config.toml
model = "self-supervised image encoder"
dataset = "small charts drawn from random numbers"
train_examples = 203450
image_size = 32
crop_scale_min = 0.3
horizontal_flip = true
color_jitter = 0.4
method = "simclr"
arch = "swin"
norm = "layernorm"
norm_position = "pre"
activation = "silu"
head_dim = 64
fused_qkv = true
bias = "all"
qk_norm = true
parallel_block = false
moe = "expert_choice"
drop_path = 0.15
num_experts = 8
moe_every = 1
expert_mlp_ratio = 1
experts_per_token = 2
shared_expert = false
patch_size = [2, 2]
depths = [2, 4, 2]
widths = [64, 128, 256]
projector_hidden = 1024
projector_out = 256
projector_hidden_layers = 1
temperature = 0.1
residual_init = "none"
optimizer = "muon"
muon_scale = "match_rms_adamw"
lr = 0.0026
momentum = 0.85
nesterov = true
orthogonalizer = "polar_express"
adamw_lr_other_params = 0.0013
ema_decay = 0.995
steps = 6400
batch_size = 256
epochs = 8.1
lr_schedule = "constant"
warmup_steps = 320
weight_decay = 0.1
adamw_weight_decay_other_params = 0.01
Rows from block 4 of a small self-supervised image encoder, named by matrix and row number. Rows with one number within an expert belong to one neuron, the router's apart. Each number is 500 + 40 x the weight over its row's rms, rounded and kept within 0 to 999. All counts start at 0. Numbers have three digits each.
Before each expert's rows are labels from the 100 images, of 14848, where the router gives the expert most weight on average: "patch colour" is the nearest of a few named colours to the mean colour under the peak; "responds to" is what is common among them. Only what is clearly more common there than usual is listed. The data: small charts drawn from random numbers. In brackets: how many of the 100, against the usual share in percent.
# router: router (model.blocks.4.mlp.router.weight, 8x128, trained with AdamW), inputs 0-42
# up: expert up (model.blocks.4.mlp.up, 8x128x128), inputs 0-42
# down: expert down (model.blocks.4.mlp.down, 8x128x128, transposed), outputs 0-42

# expert 5
patch colour: grey (55 vs 11)
responds to: heat grid (91 vs 7.5)
router.5:429520533546508570578535483536494534441452515578407490600414507465437484547524474523509505453478459507507457505466475481510529431
up.0:480483446499507537475453535538487467492550586464493518468456528475532516485436500508470506498554567521485441510470518456529480525
down.0:481566455498459483448523492538476449483504469502455490488536557510420480404499488480508521477502478516579526542476557514478506513
up.1:467489477448504486596475496477488501476481489489562615510418517430501523489539529489488455482523500573500479457531494521480536432
down.1:498475571553500482464477471554585506468479540544477427539452535517441455507482500530454493560505496490475499521494545437496510579
up.2:521502428480418493505532469513531516521522440427502543541479502429531573556492500542488533486530493483498496416548511459542443486
down.2:486558469522512477477480512430469566499551524527496534521402533508490569498554470484476504419548464558557507494550489434496415533
up.3:508584486482451513489474483454469440463574429503538514611489545521525399534510488447549461537428514504478463480517508500551523501
down.3:549471463513526426499491470381454499447505519446461468591521579495484520442499517444523454509473506527503486457481482420542572650
up.4:580527537528523439558483445527466561493447418467531592473512501429518498498489443522460562530500507517480516544513436560488484532
down.4:473455405495513471542526502494497510449585535526503470494494556447465536601550454446537467453478412547508473593530530608448469514
up.5:448523467542501479523468435497493426534509533462529496535590455544475493547480615465512538548457537501465527543558426541465518497
down.5:568542477544494443483543494478426541555512445498447486541479498492529426496467461417529448602475505519509478621554535479479523462
up.6:477589429498491507612456428521523557457424580521476511512399484418499488473538498527431531443523489539452496491490563508478549482
down.6:544548528491574449425560479468575501497487495575576549466492491528537518447447488565464438537586552513463534479548520504486436480
up.7:543532519483523470453472518487495556459488545501496527452504492473494559492554473453504508533544536547475503461477484440381530510
down.7:421475565496536556554528485551543488516531548567441530519459496447539479491445473470458558467524494498450468504517511497524495578
up.8:531422515452472535506467523523558413577476446477491495491549508461480469520531503496456518543458500472541465416451469509503434524
down.8:479502486510440509499595522485454455507516600440445560524502498499465479516458500498549461457466531498580460514534437422530550516
up.9:516517559484529465486527546529453442433534425484534622496498520461497520504530574519507508501510505511467557476564477513414444462
down.9:510492463504582521482531535493522498496510495446567491512483464425517525558504446503491474521485517484458476492483473483429584534
up.10:510541559458533476500482522416504451531479500466491482502518384514608429457484553500600495493493536447453489540513509451531561501
down.10:448494500539460554528485504481492544446489486549496453532432502474448481448468528619461584522536469539501447550457456476463545453
up.11:458566506501493539535436438531509495468455507523521545486493472487509473468468534568477531424512442507356527545505501480486514506
down.11:546526512570485532447574505400517537484485508425478563505514533547541523492474461553493433480439552446433456495533558479459576492
up.12:510496435458553534535452520502437518503426456507524477490485520498479541523485471446461518498524497558470435436505501509489494485
down.12:550445490546447437491490507510494509446540391457566468467434549445615514535454508492555482522542519540496578530519479429462464507
up.13:490509499470501494537470475464466548536461500532560614529507449509511519449479435531457537503593439418479525457551517556520506523
down.13:508519526496511472554464488529477493550530428484504522504509469507523549528554429510535516465485510517434546436500538444436474493

# expert 2
patch colour: black (92 vs 14.4)
responds to: dark theme (100 vs 29.8); radar chart (53 vs 6.9); items: three (45 vs 13.1)
router.2:485476424479446527486569535443497524492494459463545463478543465507490485530569565517505491486495513556528504473545454539432412468
up.33:475551562517536507503484423451503494479476580546557508505487555456537514508456483508491534489556519507523479444409506567464510479
down.33:478515562445446479517532452500499509521492605529440533440466497501518535485512494541544444543450539571517459496479506530504438491
up.34:514601457590468508527483510489516535426490446421526494480494484530477470485549442470476538474539524452506492491521548473470468484
down.34:485513442535446520518468484482520501423529453494532460496504426496431475450529511495510506465506535492451553481507427525497511545
up.35:547446514572533513527530491460491498525446490513524521508456472530525404493540491500509537500471520501453576518524547493545498481
down.35:536487486551396536527526531488519462527479586496501464542477519477513561538485445439533557485461533475505537437474444537431506465
up.36:521494575507474474559486462463557544428470505519492432498522549537515563501470519560524462511431543469482482499502522535561486481
down.36:496538540521476474474527464442531439502467460461504540462438553566479472482471482488507453439512508489504482536441508506486497586
up.37:493513565531498505492482483538519444439539490474603475488535558440505538516471429549462430504465548490504532478481461488462471495
down.37:416475481523464503496511460528458518482444467492420494454471507508468455445503551490524475526491490419519483522449539501491543565
up.38:533514541532517509524599490445495456518484537497530535506475457474548500474524517437457484554494554464500452485520526521461487481
down.38:473434453464484487473424526491491446466546473447484483530457547468487527539510463526462571571536457562508573458518512503517475563
up.39:434557545514466539508475538495533484464486511467524405499487437466570504517454447533490536557460441521464490584451571463575451437
down.39:568474494553514513471459471470445515434585512496532563486541537504533536421430440519489468459493527512523516463548510540501583500
up.40:535509532486467454491541441558452508495494476492524460507559515421499471495465485578490474447541531448497487459456505536521522479
down.40:423452479501548461491430443467477510514507509511563490476492452477503532485439467558477515465480453501479489489511523550471546494
up.41:481490541561521549479514481470508506530453425571483497456558453461529488476472498475460533532509483508454576505472485525533520484
down.41:483492461472454498506446496521500512471427448455546494507483515496510535571551550470422502507495456450494506559461483435493541604
up.42:535497444570490506491487567521455513479544502454477473547497497507490447464526469478568517418493515519512491606487513475492463481
down.42:564514501466503450546481518462453507478411512526436562486575495446549456548438501522532467453453533517387468487514402514518519523
up.43:452483486545543508510544477516446437484522525475503468445529539501512491511476568461513507572472523517495464522524471494535476560
down.43:521508535473506493533519499459561470466556458516510464493481588492453527479532437504603489486539489566414519467485557517554414504
up.44:515537532448528571471497467521480484556480601493555458532530524523502529457549492449457441420467525502522514489441501485531602467
down.44:560553441451552483428501572480523443556489527505518525522508548531515459537510460481462553528459520517493480467486517427502534506
up.45:572422514513476436580541526492433582490490432546547504490508540450495478494530425486499516510498538514445454534483496556493467517
down.45:509494482509539519499476535572533488554440512449471477441508463551444423522544508477492494487566510533474497383532455454485462517
up.46:478513460482471493410466486492479492474529463518503488553493552360553483499580424519506450493511459493467484525438534489517544485
down.46:588535525460553528530517544510492397545564436549430517522477434447514484472484537467524520458497530515578544529549485508512512469

# expert 6
patch colour: white (69 vs 37.7)
responds to: grid lines (100 vs 39); one colour (90 vs 52.8); step chart (69 vs 7.1); flat (33 vs 12.7)
router.6:489505482516533496462515487535543516493488528476487465514527485474480563489483470469482447462449506486508545472529556429510451594
up.33:570529513452440540537481473469514474489543545463522530491498513516456530443457499471514500500525491491470511510500419461494571565
down.33:485479526473514464522459468567526454548467443463505504463456512469495525503466516492465530504518547574500513495587540480555405519
up.34:434493506542486510521471526510440555487402484512533566456529478509463454426473526553479469533464511528418515617476471482460522528
down.34:611499537577514520522535503534478593456456532520485562468598555491519469468488519490487528480474464477586553532551503453493456475
up.35:472461583514550398576472479491478490545580518481529460557521566522503494448576464514492518553458497453497528492467509539466519519
down.35:500507520531584512480497550471516483450482486440520511518473568432437509508482521542475431438550523479414447548476504475574515491
up.36:520566442503538517523477488542535462514523490530423490604391600486514524495510486531517606510511476489473476493524454483435498445
down.36:535506568493500445492520452495566553515418497559528408416543469427569481520474458534500517442477515526572501467506480490554459442
up.37:518412399522470483499523441463451487497490540580507416457551559502544513546459548574473461573513612443522514500538550511452531533
down.37:494530572486501498510482471577533545416492529461519507568470474460532503530545435489429520483443452469515562488515526494522499482
up.38:508466440530479527559535574543528516495482482470495512445470472500508412515428494516452467545511531555466529490553445497535505513
down.38:554461541520533618586543483519527516511548506533426486534424472531512495439488474468555572454472474558499493499468494575474468537
up.39:551490542447620452552463548449449467470492529402522519556489490513503533471526497498520463526496474464538473533490486507497483534
down.39:489430524563519455412485477495513528465553508468513537550482483500509416490552514515462554552519504469513492456584576536494566476
up.40:476564502456507525433441520413521569572446494483563537503468497532507467486485502420465455448546526484516517497467531501561465501
down.40:535524488540411487456575441505504449464535422545453514483507495485450492508447498528509527532485522578496510410550561512481513492
up.41:547490547425502439500473461439420488441518487461584523470484501590551505475500479493482528539469536497482517510495482558547499561
down.41:522530546485500555560521472555558541504436430500435475474493515434491476504532538501467475394608514474455460489439539505519526456
up.42:544462448472543459531577488478443508453467448544488490468463436517579561496465520471558552469506541506514476579560503500469545488
down.42:504430426544413568482484528410488473498511471547522568444497542507468467460480405477497474486575483478463536470520498492514523501
up.43:532472449519466442563480563567519518493461568495478465476569468530470476464557488464520471523484548523493517529536515497513462488
down.43:599481568540521530498483420469469521515466429453474516527444537476509517529453493508548539459419475555469499509548478546499462499
up.44:512438489473461484497488463461463462542422491536481453538498418545569551568537512470564492489411517515515512471522442570471547512
down.44:468510456493478505410462520533468545465555563465575539543517483503456530439568474458473520561525444509522435476453506464524520497
up.45:549516455436507565462462529475487552438510421439515522481546461520563431481547481500496499490506488496548485529615497466463516538
down.45:493423574455535476514539498582480499572468546541488525497458501479532499560441503507574493539444513536543465459513536527489480502
up.46:454518518442536518510384512512518459569491536477518450403494558496557545456494492496515553445468488576457501518451548488446549454
down.46:530500494555504535483541474552488513469519507505432475452503479483478450552472450462508508575535531504539431531488518470542432553

# expert 1
patch colour: grey (33 vs 11)
responds to: dark theme (81 vs 29.8); pie chart (69 vs 7.1); items: three (40 vs 13.1); heat grid (25 vs 7.5)
router.1:486477501511484501428510531511433508521480418430540567435551490576475443578537484507417560605485512514518459469514497523551503471
up.33:590487500527491491509498461514439516494502513432466480514516464442517447532529551454480406436550486560499481563559453540486455548
down.33:490546503549533485507434509430524495410491449494473537524454458472466496525514509478519459497509485491517464478565520547522565470
up.34:555510519538536474448444506460491551520550534459509539531439492562491526517469568464471479481475425447506556511443431512520448472
down.34:526487473506502494536441467502557437427489557592484541528560512492473488470456480542507481496507493495519528489558459502454537470
up.35:525490540538447524531503541457535520474563458506504491480491518476481518476440430514439471530518562449501530519471467492492470511
down.35:474441528406498485529507493502502498485584459553503493513489406466493504478555523470486461460530454527558508542511472556477507415
up.36:550504474460543476526500481533457524525485484491529437532563472551493558503456517528484463505440499467485515469534395476477537483
down.36:513567547504524471531506517507479465490547548496446510530561539522516557402441466561426517536519533556459500537488550460508508510
up.37:496492445498515485481542386506522469551488505518574506541500521450560503513514493510530539452481527485414497476545524547474475505
down.37:427466449505506510562435486486518463484536501514454374515562523501420495536450506505534469501459483517553558509512459500473523494
up.38:508456549482536444500467485514501548565493555492481452443490555456460524467530510479556574586462494525478500487443473476467533492
down.38:438491443527532509589560506507535447532476508499461421463488557433460514452483576441522536534496508519611458469569479534545484472
up.39:531437416453502475434463498461525495458453503526521544492460536444496566487524461562512497477488490516504524498484436536503461534
down.39:476518429459496527518479518456535539484512511475504447434484497491519507507454497526497467472491484406480462516544603506484440505
up.40:559415422491522494465548489524498551541453542478428545496462473484451512488418540542524501472484513497488479547485500536488465505
down.40:464472513493435513555544503443579524457543499478506486491472467511535534542483476472538514485569480514509481500567536519500483459
up.41:588545516503520523482468485460534494489498514481531534511456526490491485477506563484443523544504441499484507481499459514537435454
down.41:502539537445496523561457551490561460493497552498520482546477471452499525520541551579482543561581476494499476454512478487511538500
up.42:486515456503485496510466496493493458471490484475521612453531444488552492493490538556502496490566489516507498497570548518451473565
down.42:499516516489552516434508540509492478544513473506545429531522518453469551459523505508465479476434508512443499468462500425474524474
up.43:545571427477521484470523483454512461506478517497508501562624493606518446562506495495526469435473469535480539488464442491516474476
down.43:440557551452432524574417521514499487520484542505533500420463544481491472483516526454529548503467535548468609475461480538510511498
up.44:503598484547486449503496514459560565425523460390526526537529512523505482470575436519490518514542520455506520483521546474493438519
down.44:478518494542451482564477515499524470452533470509593476492476490453433487434550533490420545526484506424564514458505436515420533508
up.45:512498452463474503512502490533515431484561482536533486501468474437510456559487547589527518477501513493469549568467460524491531549
down.45:525491503483524502411465529479537492572499456494447542497469488472445429594530607483504481474491464482554546534452490439408513573
up.46:579417456400550529565491543486447498486482591541476517484459493557552443504474487501477509549497521539423459544533489550519562480
down.46:531540437507380527487467443475461521537561488510500466520545563534428492434451497447485508424581507487489513484512532442528523516